From a checkpoint of a small self-supervised image encoder.
Model: 4.87M parameters, arch convformer, norm rmsnorm, activation squared_relu.
Rows from block 3, named by matrix and row number. Rows with one number belong to one neuron. Each number is 200 + 30 x the weight over its row's rms, rounded and kept within 0 to 999. All counts start at 0. After the name is the row's rms in percent of the matrix's.
# fc1: MLP up (model.blocks.3.mlp.fc1.weight, 256x128), inputs 0-127
# fc2: MLP down (model.blocks.3.mlp.fc2.weight, 128x256, transposed), outputs 0-127
fc1.166,093,173,224,237,181,179,224,208,213,217,222,204,206,211,282,165,202,196,198,154,174,218,179,193,271,224,152,163,169,146,167,232,197,193,211,162,212,207,249,190,214,190,230,240,201,199,247,195,169,242,193,178,201,230,221,213,179,180,254,211,173,197,173,147,204,184,244,231,222,181,240,160,207,247,247,199,206,201,221,206,226,214,167,208,200,213,188,189,237,211,143,250,248,206,183,189,192,227,228,225,232,129,193,177,193,176,193,233,277,188,237,190,154,204,159,224,191,199,190,202,185,216,171,161,262,155,256,171,229
fc1.167,085,165,170,148,206,165,165,199,189,205,275,197,139,195,225,157,176,186,207,192,180,171,179,226,224,182,199,191,231,187,203,181,201,156,230,181,177,237,186,235,213,189,180,192,185,210,227,222,143,170,190,202,169,194,167,199,258,220,211,166,263,178,180,185,171,241,204,228,254,228,172,179,164,212,146,224,159,200,166,204,242,178,226,196,168,135,234,228,205,218,178,219,232,180,172,233,186,191,171,200,178,212,178,202,267,220,173,211,276,199,172,163,217,214,176,178,231,254,207,243,224,263,236,207,233,221,179,230,153
fc1.168,098,175,241,191,233,151,171,187,232,218,204,242,261,172,243,195,175,237,201,215,173,173,228,243,236,226,187,169,173,185,278,232,267,176,188,225,191,194,261,239,211,205,190,186,125,177,186,186,134,163,225,215,201,180,233,156,151,193,184,221,210,201,204,209,174,205,207,232,181,111,212,204,208,222,182,224,236,223,129,199,197,242,174,218,189,219,227,215,224,238,236,215,217,127,188,202,170,220,214,214,206,184,190,173,214,202,208,179,186,155,223,189,228,187,168,157,194,184,233,211,194,173,237,152,228,184,203,180,218
fc1.169,114,188,220,211,150,138,230,155,184,215,200,256,173,185,194,139,206,200,176,264,187,183,196,205,228,184,142,140,165,175,227,246,171,191,200,194,240,156,207,258,206,175,179,178,169,227,220,234,167,245,247,206,212,222,185,171,149,246,225,179,203,214,201,224,214,235,224,179,220,193,173,157,185,179,259,210,216,162,225,223,208,176,140,166,234,236,209,199,195,184,209,182,207,207,177,143,241,154,230,182,176,232,199,202,171,217,237,198,240,185,258,200,222,222,186,174,161,236,183,178,233,204,217,146,203,182,226,162,168
fc1.170,097,204,180,111,213,206,188,270,194,215,274,166,196,196,254,175,203,180,187,177,175,231,173,173,204,249,203,178,191,178,203,163,171,218,185,168,156,151,225,169,178,186,217,159,203,213,210,221,206,222,243,214,216,204,198,183,146,209,298,153,187,220,174,152,171,199,234,202,202,203,172,182,198,268,208,227,135,201,218,194,243,208,181,211,167,200,217,221,208,175,188,225,255,214,193,193,189,204,206,224,248,185,192,189,168,215,184,172,221,210,199,220,208,236,146,205,243,250,180,229,212,234,180,163,222,201,180,226,271
fc1.171,073,177,160,176,205,253,137,235,239,195,224,156,165,220,239,206,202,193,231,145,189,234,196,217,214,232,249,215,179,192,153,154,207,220,175,217,185,247,185,155,252,224,244,167,206,203,221,205,170,171,139,186,192,225,220,207,194,182,213,185,209,181,229,207,161,177,217,240,232,185,219,164,236,166,135,201,184,212,204,183,198,212,252,211,166,177,215,204,226,275,144,234,239,197,226,231,204,192,221,252,197,163,200,199,259,213,190,230,206,162,225,147,142,202,184,190,240,179,203,220,175,245,188,221,262,180,210,216,190
fc1.172,104,239,215,197,172,147,193,167,227,166,214,182,219,239,210,172,205,192,190,189,195,222,148,245,217,230,216,163,134,181,202,133,217,182,212,184,219,215,216,172,257,228,246,267,199,199,223,189,179,155,200,222,180,236,189,217,210,197,212,163,194,252,193,162,205,147,213,210,216,195,224,185,236,253,190,210,243,181,214,196,240,223,231,253,202,163,225,201,216,166,203,194,246,131,181,243,139,197,205,198,175,157,254,220,220,145,221,189,218,182,206,202,208,215,210,231,193,254,221,262,194,202,223,192,223,251,181,238,257
fc1.173,103,213,217,227,190,180,232,190,230,138,188,229,190,172,214,161,189,194,208,213,217,203,167,229,235,203,172,203,229,162,218,219,212,201,235,184,168,163,254,229,235,182,185,216,209,230,197,238,252,234,200,229,196,192,162,154,241,266,258,232,223,176,199,188,194,170,200,250,226,209,171,207,198,205,233,197,224,166,239,219,179,202,255,215,159,295,180,245,203,213,202,213,240,173,207,212,144,229,186,219,224,150,184,181,220,221,171,213,218,217,208,142,194,174,153,223,226,188,233,193,156,192,226,162,242,216,160,148,132
fc1.174,119,282,229,220,231,191,189,218,219,211,210,197,186,134,218,205,208,168,205,199,186,169,183,188,244,191,221,194,193,209,186,145,192,194,196,215,184,194,219,159,187,141,284,208,225,212,244,170,172,184,267,202,232,168,282,177,177,173,214,149,173,192,185,214,179,192,129,206,196,198,205,187,238,168,222,187,192,230,249,202,227,210,146,159,223,191,226,183,221,208,203,188,220,135,176,218,190,208,216,177,157,157,201,245,154,227,208,178,202,209,190,234,216,193,198,183,194,229,176,274,241,212,216,160,208,251,216,256,176
fc1.175,073,181,184,174,208,191,149,187,166,215,236,205,244,218,214,178,230,194,209,189,207,199,204,198,201,230,199,115,172,183,184,225,220,218,156,136,159,162,234,198,245,225,228,185,177,210,182,205,192,197,236,203,229,179,260,177,219,189,282,167,232,188,202,197,174,209,242,231,265,178,196,166,167,225,178,234,175,236,199,210,213,180,248,209,217,171,251,189,266,212,171,233,238,172,224,189,189,170,191,248,197,220,177,172,219,157,187,245,258,206,240,169,142,240,164,222,194,225,217,207,217,230,208,193,256,159,185,225,231
fc1.176,125,170,261,198,175,239,192,227,178,172,227,182,208,239,231,178,154,210,173,165,246,179,224,198,200,213,195,187,206,212,218,173,166,183,227,165,156,230,211,158,166,194,175,181,184,217,176,199,219,204,130,220,164,182,200,239,192,228,242,222,214,198,128,159,135,221,248,176,232,152,222,184,211,244,131,235,136,172,244,171,209,181,236,228,161,200,204,222,195,199,152,188,229,248,233,174,180,227,177,181,259,191,223,187,235,157,186,199,196,195,173,179,199,208,193,232,259,184,196,168,188,252,191,191,205,218,172,199,255
fc1.177,106,240,233,218,252,213,184,230,147,137,224,225,179,211,187,122,211,171,199,173,185,240,180,237,194,184,267,240,197,160,235,221,209,187,205,219,199,191,220,202,251,151,247,187,206,205,228,214,171,177,206,203,197,190,203,193,219,185,183,162,225,192,167,213,192,210,147,187,257,220,176,178,198,164,211,179,231,257,219,200,219,183,193,211,258,178,204,218,208,241,209,199,272,138,200,264,211,225,166,199,177,133,210,203,231,207,245,202,194,200,204,203,203,198,170,213,231,225,199,275,165,249,242,192,247,176,178,177,167
fc1.178,105,216,188,190,188,266,178,147,167,209,175,118,193,176,143,180,172,178,149,179,211,194,245,223,254,158,181,179,227,143,244,214,216,157,195,193,218,241,227,163,187,179,175,239,171,203,214,196,201,183,191,266,243,196,198,143,179,178,224,215,238,183,183,224,192,190,190,200,163,224,199,214,167,176,197,258,172,217,231,167,177,203,170,180,181,176,226,255,178,194,119,169,248,196,190,186,199,201,203,222,222,234,228,208,236,169,179,172,208,235,161,134,217,198,207,214,229,188,190,243,211,180,190,251,222,213,238,164,202
fc1.179,113,262,206,199,231,178,171,243,185,250,200,181,211,252,246,188,204,170,188,154,174,195,247,184,207,246,213,117,175,151,197,173,157,220,210,158,217,219,222,163,209,151,182,184,168,196,218,204,227,191,213,251,201,219,209,188,170,164,239,199,180,209,202,163,153,163,199,187,243,211,180,194,177,159,224,213,169,221,266,192,191,221,172,219,174,186,242,190,192,191,184,207,277,235,185,153,186,221,216,216,250,223,218,191,175,164,198,179,217,214,160,193,178,219,143,261,235,133,153,214,204,222,166,219,223,203,191,190,159
fc1.180,115,182,184,217,218,198,199,143,214,205,166,262,199,237,222,201,230,224,179,242,189,199,204,229,258,192,151,141,150,175,188,214,200,195,223,165,200,189,200,244,221,184,163,278,131,210,180,199,172,210,212,171,187,204,182,176,169,177,183,208,195,203,247,215,230,264,211,242,197,115,214,175,195,254,186,205,185,125,211,214,172,197,173,226,192,215,188,212,217,229,224,216,196,142,237,159,167,174,208,212,212,254,165,221,238,170,196,197,235,181,238,203,211,209,179,252,173,178,247,152,204,249,217,218,198,208,202,172,164
fc1.181,068,191,197,204,223,206,169,243,232,188,231,214,211,229,222,149,182,185,243,131,193,171,207,246,176,233,186,156,189,236,154,225,225,234,240,155,193,213,180,228,220,147,192,166,222,190,180,221,194,227,229,210,189,187,256,202,208,242,151,180,194,193,174,147,155,198,190,208,210,214,166,144,174,184,166,213,160,199,185,215,186,237,185,265,195,160,184,194,242,206,175,227,242,191,261,156,176,221,208,246,176,168,195,173,204,236,224,200,280,141,192,192,147,233,142,232,202,173,185,224,193,216,157,190,211,187,163,180,198
fc1.182,057,196,188,217,191,191,191,193,206,145,253,169,232,239,243,185,206,230,190,174,190,188,201,180,178,240,211,208,165,170,160,201,177,229,204,168,179,203,215,205,190,222,230,213,226,244,201,184,179,230,225,199,222,185,202,204,247,234,234,205,194,167,191,148,204,242,208,239,228,218,218,183,216,186,158,209,179,225,207,244,133,194,203,175,159,181,214,208,256,267,204,190,315,220,260,205,163,189,194,220,197,202,238,192,234,205,196,197,245,191,230,165,142,253,160,253,234,225,141,228,231,238,192,167,258,193,195,173,210
fc1.183,098,231,222,228,197,157,134,212,206,234,252,168,227,218,234,149,241,152,170,227,191,236,241,238,229,235,211,156,203,151,226,204,214,203,195,124,225,258,189,182,187,192,182,216,166,178,220,248,204,185,199,238,181,209,249,193,185,239,190,224,220,230,215,159,170,195,207,199,201,259,187,170,179,209,175,180,206,216,195,208,192,215,208,202,171,212,227,221,206,230,174,227,258,225,168,181,231,208,234,205,212,170,212,176,274,123,197,165,209,154,166,190,212,182,127,213,237,205,181,232,189,250,186,231,250,225,217,193,205
fc1.184,118,244,150,213,192,165,196,158,232,163,176,234,222,252,185,173,255,229,216,223,199,228,204,170,196,212,206,162,155,180,250,180,193,207,176,197,217,180,195,212,238,243,199,217,191,231,212,223,240,200,278,207,140,221,201,178,239,224,214,157,257,172,190,189,178,215,210,215,209,233,200,158,187,229,240,187,252,194,209,257,241,191,251,245,224,233,190,192,236,182,227,208,219,203,238,231,163,191,227,185,141,176,173,197,206,158,224,220,264,195,233,210,214,231,212,222,192,236,151,273,175,174,198,175,221,199,189,208,144
fc1.185,103,190,227,212,188,267,124,203,176,158,233,159,215,234,230,225,207,187,221,172,247,217,199,171,271,205,211,224,232,171,214,223,196,174,189,174,168,148,205,177,175,168,195,238,188,215,234,232,228,176,248,234,190,177,160,197,236,226,246,177,196,200,129,178,175,242,163,220,235,266,198,211,161,217,198,199,131,210,193,178,185,198,203,167,177,194,215,228,198,164,146,195,215,175,266,221,192,137,207,203,193,201,213,213,215,219,198,215,240,202,205,188,174,178,182,225,179,256,134,189,219,252,179,188,232,214,232,219,176
fc1.186,107,197,166,175,178,196,180,171,240,211,258,176,180,196,216,156,213,212,199,208,172,181,225,233,205,247,198,173,157,198,141,196,187,173,175,163,171,210,240,269,193,192,208,175,195,215,147,209,152,228,220,236,223,158,193,142,237,221,167,178,235,188,206,169,171,233,162,234,196,216,118,189,150,175,155,198,219,194,145,257,191,237,168,221,192,140,194,239,213,271,211,195,194,229,178,251,174,202,186,213,172,216,197,191,211,218,203,197,211,159,211,178,203,222,189,221,230,188,202,177,198,268,196,162,206,135,240,181,176
fc1.187,053,166,178,247,174,192,193,245,240,222,254,219,207,233,234,178,203,174,191,217,210,181,246,206,230,245,214,179,170,175,158,235,224,191,212,181,159,218,271,248,247,186,228,229,214,248,246,198,185,251,222,212,160,207,230,177,246,187,273,163,231,196,206,205,152,190,182,261,216,172,157,137,210,221,193,195,175,185,204,174,153,187,215,221,182,173,241,194,244,217,176,223,265,223,186,192,192,175,184,219,203,198,195,233,243,188,171,172,204,199,251,162,171,221,203,220,188,186,191,207,234,248,189,194,245,164,227,143,202
fc1.188,067,215,142,186,219,201,189,205,222,202,231,209,212,222,223,182,236,187,200,208,210,230,209,221,215,225,270,157,156,180,156,236,168,196,218,189,168,211,264,213,236,158,154,183,175,233,170,226,122,242,188,164,189,165,210,182,255,219,242,144,233,197,202,168,177,222,147,241,246,245,164,167,193,183,160,205,185,222,172,203,212,205,188,190,217,174,187,216,219,228,168,226,307,212,221,164,154,210,198,218,216,158,166,180,233,165,198,223,223,175,228,180,191,209,176,193,227,223,179,224,227,223,198,201,231,168,255,204,178
fc1.189,103,248,191,167,162,232,217,257,234,197,249,172,200,162,207,170,206,162,152,243,179,227,212,233,198,209,247,238,182,172,186,200,168,139,232,205,202,199,245,208,187,204,231,249,180,219,151,222,176,228,224,243,206,190,183,207,179,192,199,213,236,182,203,203,222,239,207,200,188,185,236,210,184,185,194,213,231,248,219,246,200,187,189,193,238,191,182,244,193,213,165,188,177,238,167,265,155,179,147,169,216,209,154,209,160,252,161,196,180,219,196,162,206,214,225,250,275,253,182,202,245,259,239,197,194,163,242,238,180
fc1.190,092,225,180,154,192,208,182,251,184,227,217,135,237,222,238,147,197,215,175,197,152,232,185,221,185,265,221,156,195,174,227,167,199,187,164,139,189,144,219,225,204,200,237,185,185,160,191,231,154,167,243,231,214,217,171,132,190,243,202,153,193,174,187,169,181,191,220,192,209,228,176,227,180,209,153,263,156,181,197,224,234,176,210,195,165,200,196,208,216,236,193,204,281,210,205,233,213,138,200,233,232,198,217,208,185,223,244,176,227,177,186,163,189,230,189,199,210,255,187,236,239,248,215,187,241,216,192,231,219
fc1.191,108,147,271,224,162,157,193,171,214,149,283,215,225,241,198,181,142,199,238,199,251,180,207,219,187,210,172,186,166,193,208,189,174,168,228,180,231,227,210,192,195,204,190,166,176,231,222,193,159,170,178,168,146,209,171,225,246,208,233,176,190,248,147,146,152,219,215,219,211,184,181,141,216,239,157,182,202,188,212,151,174,223,204,242,188,202,232,205,219,186,205,209,207,172,232,180,201,199,209,165,199,148,228,224,192,164,161,208,222,156,251,210,230,148,220,200,182,206,239,136,228,234,180,164,215,229,193,230,213
fc1.192,098,221,149,152,249,198,179,192,188,204,217,211,197,169,220,180,256,235,181,135,163,158,203,149,224,182,203,174,172,200,154,184,153,262,180,155,135,178,193,173,218,228,200,207,219,184,156,201,198,243,207,201,185,222,290,184,242,162,199,173,181,183,212,152,180,175,200,222,252,195,181,175,184,204,207,180,229,200,196,225,203,231,205,205,185,187,204,181,186,282,191,225,240,179,171,230,199,252,209,240,183,174,191,171,245,205,226,258,226,222,202,206,170,248,195,213,260,203,221,234,185,213,193,198,222,168,266,190,200
fc2.166,094,224,151,178,216,188,257,242,227,156,168,202,222,175,161,212,249,214,223,207,185,189,162,212,166,220,177,223,197,212,134,244,195,184,200,215,162,254,210,158,216,230,185,244,207,251,174,166,206,219,273,185,179,208,137,204,209,276,235,190,256,198,175,213,235,162,207,171,234,227,232,161,242,181,195,209,194,162,255,182,184,224,203,209,185,218,182,196,254,201,177,235,198,212,197,191,151,196,191,226,194,174,198,253,183,230,203,203,227,212,163,183,210,187,209,153,200,190,198,176,231,164,221,145,193,249,156,259,221
fc2.167,079,195,181,197,243,188,195,247,179,161,166,147,202,185,159,222,156,173,207,174,175,148,216,198,157,211,209,232,242,235,196,232,217,195,211,245,175,217,166,184,229,189,238,181,221,239,213,179,243,188,168,187,207,165,200,195,185,223,168,233,216,160,250,207,177,149,213,179,178,182,183,210,251,205,217,187,173,151,289,155,187,200,164,212,196,186,193,190,187,141,181,181,179,253,211,178,193,193,159,226,238,209,161,146,147,206,236,209,174,194,157,158,207,201,218,153,195,219,205,102,203,198,242,202,158,164,169,202,203
fc2.168,104,195,260,164,203,161,176,173,194,213,180,162,218,217,162,157,204,187,184,208,225,183,180,198,214,210,203,245,172,177,212,180,216,166,177,189,199,137,221,219,213,186,279,185,238,209,189,171,217,192,188,235,256,170,164,179,216,222,275,240,208,252,175,163,203,256,200,197,271,231,197,228,228,196,207,232,177,182,219,169,246,208,209,200,167,129,217,215,204,149,209,137,238,196,169,199,211,220,208,220,242,219,274,199,176,224,210,179,199,183,207,256,195,161,181,220,178,270,237,161,215,198,180,192,184,242,208,191,200
fc2.169,116,161,167,159,203,223,199,238,209,233,192,146,216,162,206,274,128,179,214,162,197,195,215,227,189,195,205,183,218,212,169,176,240,235,179,231,192,241,220,208,199,232,201,191,177,207,154,201,204,196,144,221,250,209,231,205,168,147,168,228,219,160,260,204,203,175,186,202,155,171,176,251,222,174,204,229,199,199,181,241,181,212,243,183,139,208,201,197,211,210,143,194,154,206,157,194,226,239,198,234,229,182,166,150,181,235,154,180,153,217,141,152,142,170,173,227,240,184,209,190,196,232,160,190,171,183,211,207,171
fc2.170,098,242,199,219,189,154,214,214,171,207,229,228,263,239,181,187,174,173,202,170,164,202,148,253,173,178,215,243,196,224,168,201,204,196,198,242,224,265,219,171,197,220,231,173,241,179,221,208,173,166,182,209,203,184,156,173,179,232,235,214,223,255,182,163,233,135,221,125,216,214,202,215,203,201,194,237,223,193,226,221,254,240,218,234,175,141,207,200,238,187,233,156,177,218,198,181,169,151,228,218,182,214,239,168,227,217,195,149,182,139,170,173,198,187,179,154,146,180,198,184,243,194,208,243,205,155,180,232,224
fc2.171,068,250,229,224,178,163,184,145,163,233,110,164,188,214,186,161,157,198,223,209,251,153,175,203,176,214,154,219,183,202,180,165,209,172,197,192,216,186,171,175,238,222,210,229,206,207,179,181,189,188,194,180,232,163,170,194,254,208,252,262,230,209,164,190,170,260,177,192,224,224,206,277,215,148,180,237,209,173,186,212,258,188,200,215,195,179,237,182,210,167,266,181,134,189,176,169,196,218,209,214,209,183,251,200,199,184,171,196,199,228,258,244,199,238,220,170,159,190,193,209,189,166,201,204,157,224,170,201,178
fc2.172,103,221,164,174,191,229,170,243,189,219,177,235,201,226,195,197,208,217,236,206,190,234,160,153,193,205,225,222,147,191,177,146,216,242,156,185,164,237,166,165,186,189,218,219,237,254,166,190,236,197,136,154,229,170,204,190,212,136,197,200,231,182,254,208,229,165,203,217,258,162,227,198,213,205,172,188,171,180,199,195,248,258,262,238,193,178,205,206,195,228,245,155,240,206,179,215,172,163,196,222,231,180,215,145,276,164,163,168,202,152,172,181,208,194,218,232,191,175,224,215,170,221,183,231,223,205,171,236,173
fc2.173,103,185,232,198,173,145,184,206,216,224,158,176,214,186,229,180,201,153,161,175,164,197,264,190,198,184,210,170,197,223,222,199,168,162,223,220,205,228,205,190,156,166,196,206,176,161,183,197,195,196,139,219,186,180,187,221,184,252,163,211,200,205,225,174,148,155,188,157,216,180,195,290,147,166,223,159,258,224,228,195,222,199,184,260,211,215,181,212,166,158,210,174,227,208,157,176,172,203,171,207,150,180,198,195,178,215,196,121,209,202,151,208,195,201,210,181,235,158,194,155,215,220,202,219,137,265,143,177,170
fc2.174,113,168,175,201,192,291,224,233,166,220,262,197,222,222,274,182,162,199,224,163,146,220,181,213,145,232,208,185,247,223,233,175,239,245,183,250,236,227,176,247,179,160,171,180,130,203,190,181,218,190,156,199,215,220,171,212,148,202,231,141,185,171,184,206,180,202,193,229,248,226,152,283,175,192,202,187,157,178,151,240,196,206,191,199,216,188,192,239,189,193,181,159,198,210,234,205,217,198,199,213,198,204,163,195,235,214,211,206,200,159,164,165,232,147,192,200,174,192,163,179,195,198,174,180,198,186,212,219,167
fc2.175,061,204,178,152,221,188,187,217,148,217,259,161,245,206,243,247,218,174,152,229,240,230,192,223,167,221,191,223,246,197,169,173,218,196,154,169,204,185,209,195,156,189,174,183,192,200,143,199,187,190,246,218,221,170,160,169,214,234,246,166,202,202,151,167,193,145,198,222,243,223,205,229,242,222,131,220,158,165,180,251,239,221,197,181,217,170,232,220,244,202,207,244,177,242,184,224,161,142,210,201,216,226,230,223,229,260,186,184,176,199,187,203,250,174,221,201,171,164,168,184,203,188,240,174,174,195,206,244,160
fc2.176,128,172,215,185,208,165,200,185,214,184,218,204,193,173,224,148,228,213,164,233,181,258,188,176,208,193,210,149,185,188,225,225,202,174,203,212,240,140,208,208,231,183,149,230,124,184,212,156,182,216,224,229,168,239,227,198,165,180,162,173,170,89,218,188,162,213,228,229,252,177,204,181,218,198,231,172,185,206,181,184,211,195,196,171,245,245,182,218,201,203,208,212,222,149,153,221,201,237,203,191,165,199,160,228,168,209,216,150,179,162,227,221,201,129,182,228,208,177,186,266,161,189,231,198,219,167,210,234,141
fc2.177,109,202,192,184,176,176,209,197,197,220,168,167,266,216,213,208,133,198,218,201,216,211,264,209,190,207,179,201,220,237,257,254,274,154,186,216,157,198,241,251,196,215,159,234,176,179,187,134,231,168,173,239,250,181,169,189,151,247,221,228,201,160,218,173,139,176,197,148,171,205,225,245,163,158,167,235,213,192,155,185,234,243,218,183,176,188,200,229,187,158,187,203,184,196,221,232,191,209,192,199,262,207,172,170,173,200,187,194,166,206,170,209,223,184,188,213,215,201,196,193,232,148,172,152,161,229,165,188,225
fc2.178,105,242,191,162,189,147,151,183,205,159,179,210,207,156,184,170,202,219,179,223,183,131,223,169,212,245,221,186,176,172,196,192,144,169,182,188,170,209,238,233,224,208,248,169,146,226,174,188,234,179,197,218,175,203,230,172,254,205,141,225,204,203,201,219,158,203,175,196,220,196,206,226,177,175,226,163,181,155,226,220,140,159,230,214,238,234,225,239,166,225,188,176,232,193,165,250,141,222,167,196,192,176,198,200,182,194,224,161,186,202,194,243,249,198,241,197,216,252,271,211,223,195,230,179,196,261,145,201,228
fc2.179,115,176,151,180,202,210,202,124,198,242,205,176,188,190,166,155,203,237,189,201,167,231,179,191,223,180,228,212,262,180,217,242,221,187,127,192,146,136,213,208,224,224,179,225,249,193,161,188,234,232,227,170,240,212,208,189,216,202,158,210,180,150,215,191,193,200,192,255,168,206,194,186,191,260,142,188,162,211,151,207,220,159,183,165,219,164,209,218,223,238,155,255,228,149,211,218,236,200,220,164,213,194,275,179,217,183,218,207,204,176,261,218,185,155,215,176,196,196,241,228,213,171,202,171,238,160,194,203,193
fc2.180,116,192,196,205,263,210,237,201,144,234,205,141,223,195,192,185,209,196,203,163,205,183,196,252,220,207,227,185,261,185,215,227,234,143,199,239,173,215,185,232,210,207,222,157,216,166,235,178,172,113,163,178,211,180,160,196,187,201,230,245,195,217,161,207,142,195,185,175,197,169,214,249,153,174,184,210,189,190,142,207,228,229,202,201,200,127,264,201,216,194,177,212,192,214,231,196,195,215,193,187,248,191,233,195,267,235,205,212,217,215,234,237,227,175,216,112,181,164,165,186,237,155,191,194,167,182,180,180,183
fc2.181,058,184,222,180,182,168,145,188,187,180,257,215,210,201,199,162,233,227,207,218,239,245,157,173,174,228,242,224,190,192,245,209,192,191,208,165,212,214,182,224,208,187,128,151,189,168,209,221,202,168,199,174,196,228,193,216,240,203,235,201,206,204,129,164,188,215,254,204,212,261,191,152,177,209,135,207,177,186,225,253,206,201,213,242,260,223,267,126,198,192,211,234,197,170,219,146,183,178,229,202,234,175,200,189,248,233,200,202,257,221,234,236,228,195,172,201,166,140,187,242,180,197,181,219,176,161,186,200,177
fc2.182,046,254,247,205,258,144,138,207,233,181,184,187,223,181,182,141,222,202,122,244,172,182,199,212,212,208,213,227,225,219,189,263,214,152,189,209,182,155,210,193,163,169,224,189,140,141,191,157,243,172,179,203,194,186,225,182,181,210,177,202,152,226,192,151,163,187,218,206,252,233,207,188,156,177,198,198,227,188,198,211,221,186,192,208,162,235,188,162,161,265,235,228,209,176,168,186,219,223,258,194,245,226,184,165,225,206,204,184,184,170,183,236,218,173,200,170,189,169,146,204,169,184,193,194,161,193,200,242,153
fc2.183,108,166,171,230,209,225,216,150,171,209,163,167,187,179,123,205,205,248,224,206,204,246,134,189,215,172,208,221,236,169,203,181,189,203,170,210,163,148,200,202,222,208,190,232,269,165,167,184,240,243,189,190,236,215,172,197,263,186,161,215,178,161,227,205,193,201,187,268,154,180,211,196,217,238,178,178,219,211,212,234,198,175,197,170,250,187,201,205,200,195,137,266,230,180,156,227,243,148,183,175,199,196,260,186,194,181,253,232,198,244,259,190,167,208,231,200,187,229,236,207,231,188,230,198,211,179,174,205,169
fc2.184,119,180,143,123,184,212,202,224,215,183,162,96,228,139,183,245,187,162,203,173,232,163,203,189,235,147,179,154,203,237,189,195,198,193,206,200,203,184,188,166,182,218,193,164,221,185,194,220,203,209,173,194,213,231,268,206,201,217,198,179,214,184,243,219,217,173,194,222,184,250,183,215,179,174,236,180,164,207,203,258,187,198,202,172,200,198,181,202,188,185,151,210,148,254,187,190,264,235,222,225,173,218,133,200,192,218,177,227,115,199,177,200,167,204,217,203,191,179,192,175,212,153,178,249,204,164,242,246,176
fc2.185,102,233,226,237,207,143,176,214,204,174,153,207,203,176,165,139,202,225,205,178,197,205,181,218,243,218,216,204,177,206,177,221,194,194,210,214,247,219,227,172,219,218,251,227,180,194,253,173,112,182,159,230,226,177,211,159,229,207,236,267,186,232,232,169,196,172,232,167,257,166,250,242,214,165,243,232,268,134,180,166,219,251,224,188,142,215,186,202,182,186,191,162,221,189,164,185,185,186,212,249,177,183,187,142,184,219,235,169,209,170,202,207,143,171,170,213,184,180,200,197,214,186,222,196,176,180,203,209,227
fc2.186,105,178,211,189,189,234,217,232,172,198,168,189,209,232,194,247,211,197,189,185,180,219,173,172,205,198,169,233,265,212,211,228,220,226,199,199,165,215,244,183,181,231,131,160,185,243,189,195,177,199,186,212,236,175,138,173,190,173,238,115,235,157,184,184,210,179,162,165,272,159,155,225,199,178,195,182,174,192,198,189,217,231,152,159,194,151,197,234,217,193,220,173,210,203,183,206,180,204,216,203,235,244,156,184,204,276,169,199,177,192,131,240,239,157,175,235,196,211,160,230,224,185,215,124,219,204,202,221,171
fc2.187,038,195,246,196,210,227,212,224,171,165,158,229,248,221,145,198,218,223,195,186,221,205,219,172,270,216,211,263,233,212,220,244,221,234,198,190,175,203,193,220,180,199,173,130,197,255,185,189,165,172,180,234,188,203,160,200,190,200,161,237,125,223,192,173,212,191,172,204,235,198,181,183,195,212,183,176,156,222,225,198,201,158,229,148,229,172,172,181,203,151,136,222,248,216,219,190,168,188,226,213,264,230,213,152,170,145,196,230,176,249,187,198,182,169,233,220,233,215,219,188,256,205,224,144,174,201,164,238,174
fc2.188,056,172,152,183,229,156,212,205,201,130,217,177,205,171,202,203,233,245,198,217,202,221,202,157,212,195,214,236,213,203,201,254,196,154,209,173,208,173,226,202,231,178,161,238,231,233,205,175,178,257,245,179,209,239,162,207,212,210,228,228,209,163,176,196,166,232,233,181,191,239,176,168,162,164,222,190,220,184,237,274,191,159,175,204,186,244,218,165,231,183,185,200,219,280,267,229,199,233,161,201,186,181,160,162,126,185,229,163,227,211,213,232,166,165,166,261,195,188,186,169,170,197,199,152,219,197,177,172,188
fc2.189,106,144,188,267,137,222,207,226,160,165,203,216,176,183,159,133,162,209,190,208,159,187,164,221,193,266,161,241,243,203,221,189,245,211,230,230,207,185,204,166,167,234,176,192,159,226,139,203,209,222,189,192,213,178,207,206,223,151,231,146,177,183,140,212,259,204,170,213,223,155,184,255,221,235,191,228,178,139,183,189,239,221,173,167,196,214,195,211,179,158,199,184,146,173,215,239,216,206,180,162,191,202,215,195,206,184,204,220,178,210,211,200,230,194,195,198,192,140,178,292,179,176,192,163,199,199,193,180,209
fc2.190,083,181,211,159,215,220,235,237,196,195,198,177,239,216,178,192,201,188,229,205,189,211,174,242,223,224,181,175,194,223,201,172,238,157,199,192,181,181,219,224,253,207,211,177,175,248,204,198,210,194,162,237,230,192,152,172,158,261,220,222,228,231,220,187,178,150,186,163,182,226,238,185,213,225,250,244,204,183,168,202,198,215,230,212,183,184,255,190,254,207,223,186,243,237,172,235,176,213,258,218,212,163,215,198,164,220,249,124,199,153,203,183,217,165,168,145,177,195,220,204,197,225,241,143,242,220,112,245,151
fc2.191,110,181,204,181,182,213,114,227,179,217,203,217,217,212,208,168,184,216,179,233,148,209,262,167,178,167,226,229,178,230,174,224,204,184,176,168,156,174,185,193,204,182,184,186,196,218,189,232,204,169,161,229,200,154,252,189,177,210,127,233,211,206,186,192,180,250,215,167,204,202,197,209,177,245,129,205,143,218,200,207,177,206,202,214,175,228,178,179,202,205,221,136,197,237,207,213,225,180,212,233,223,241,183,175,207,171,208,109,211,165,126,140,209,253,191,238,209,182,210,187,200,265,185,247,200,229,145,189,197
fc2.192,099,220,184,199,253,212,261,183,214,172,164,190,199,241,181,190,229,246,206,160,222,217,199,184,171,213,218,208,236,207,212,240,282,204,130,197,148,198,178,188,239,230,215,214,225,202,163,191,229,232,217,155,245,228,165,254,158,160,138,193,175,145,261,216,196,212,246,220,164,206,214,159,239,188,190,198,172,200,214,199,236,167,150,170,222,215,223,150,215,235,189,196,194,198,229,258,217,243,218,186,228,182,237,166,196,220,219,187,183,213,223,227,192,200,215,192,159,204,215,240,140,194,183,145,187,193,152,187,179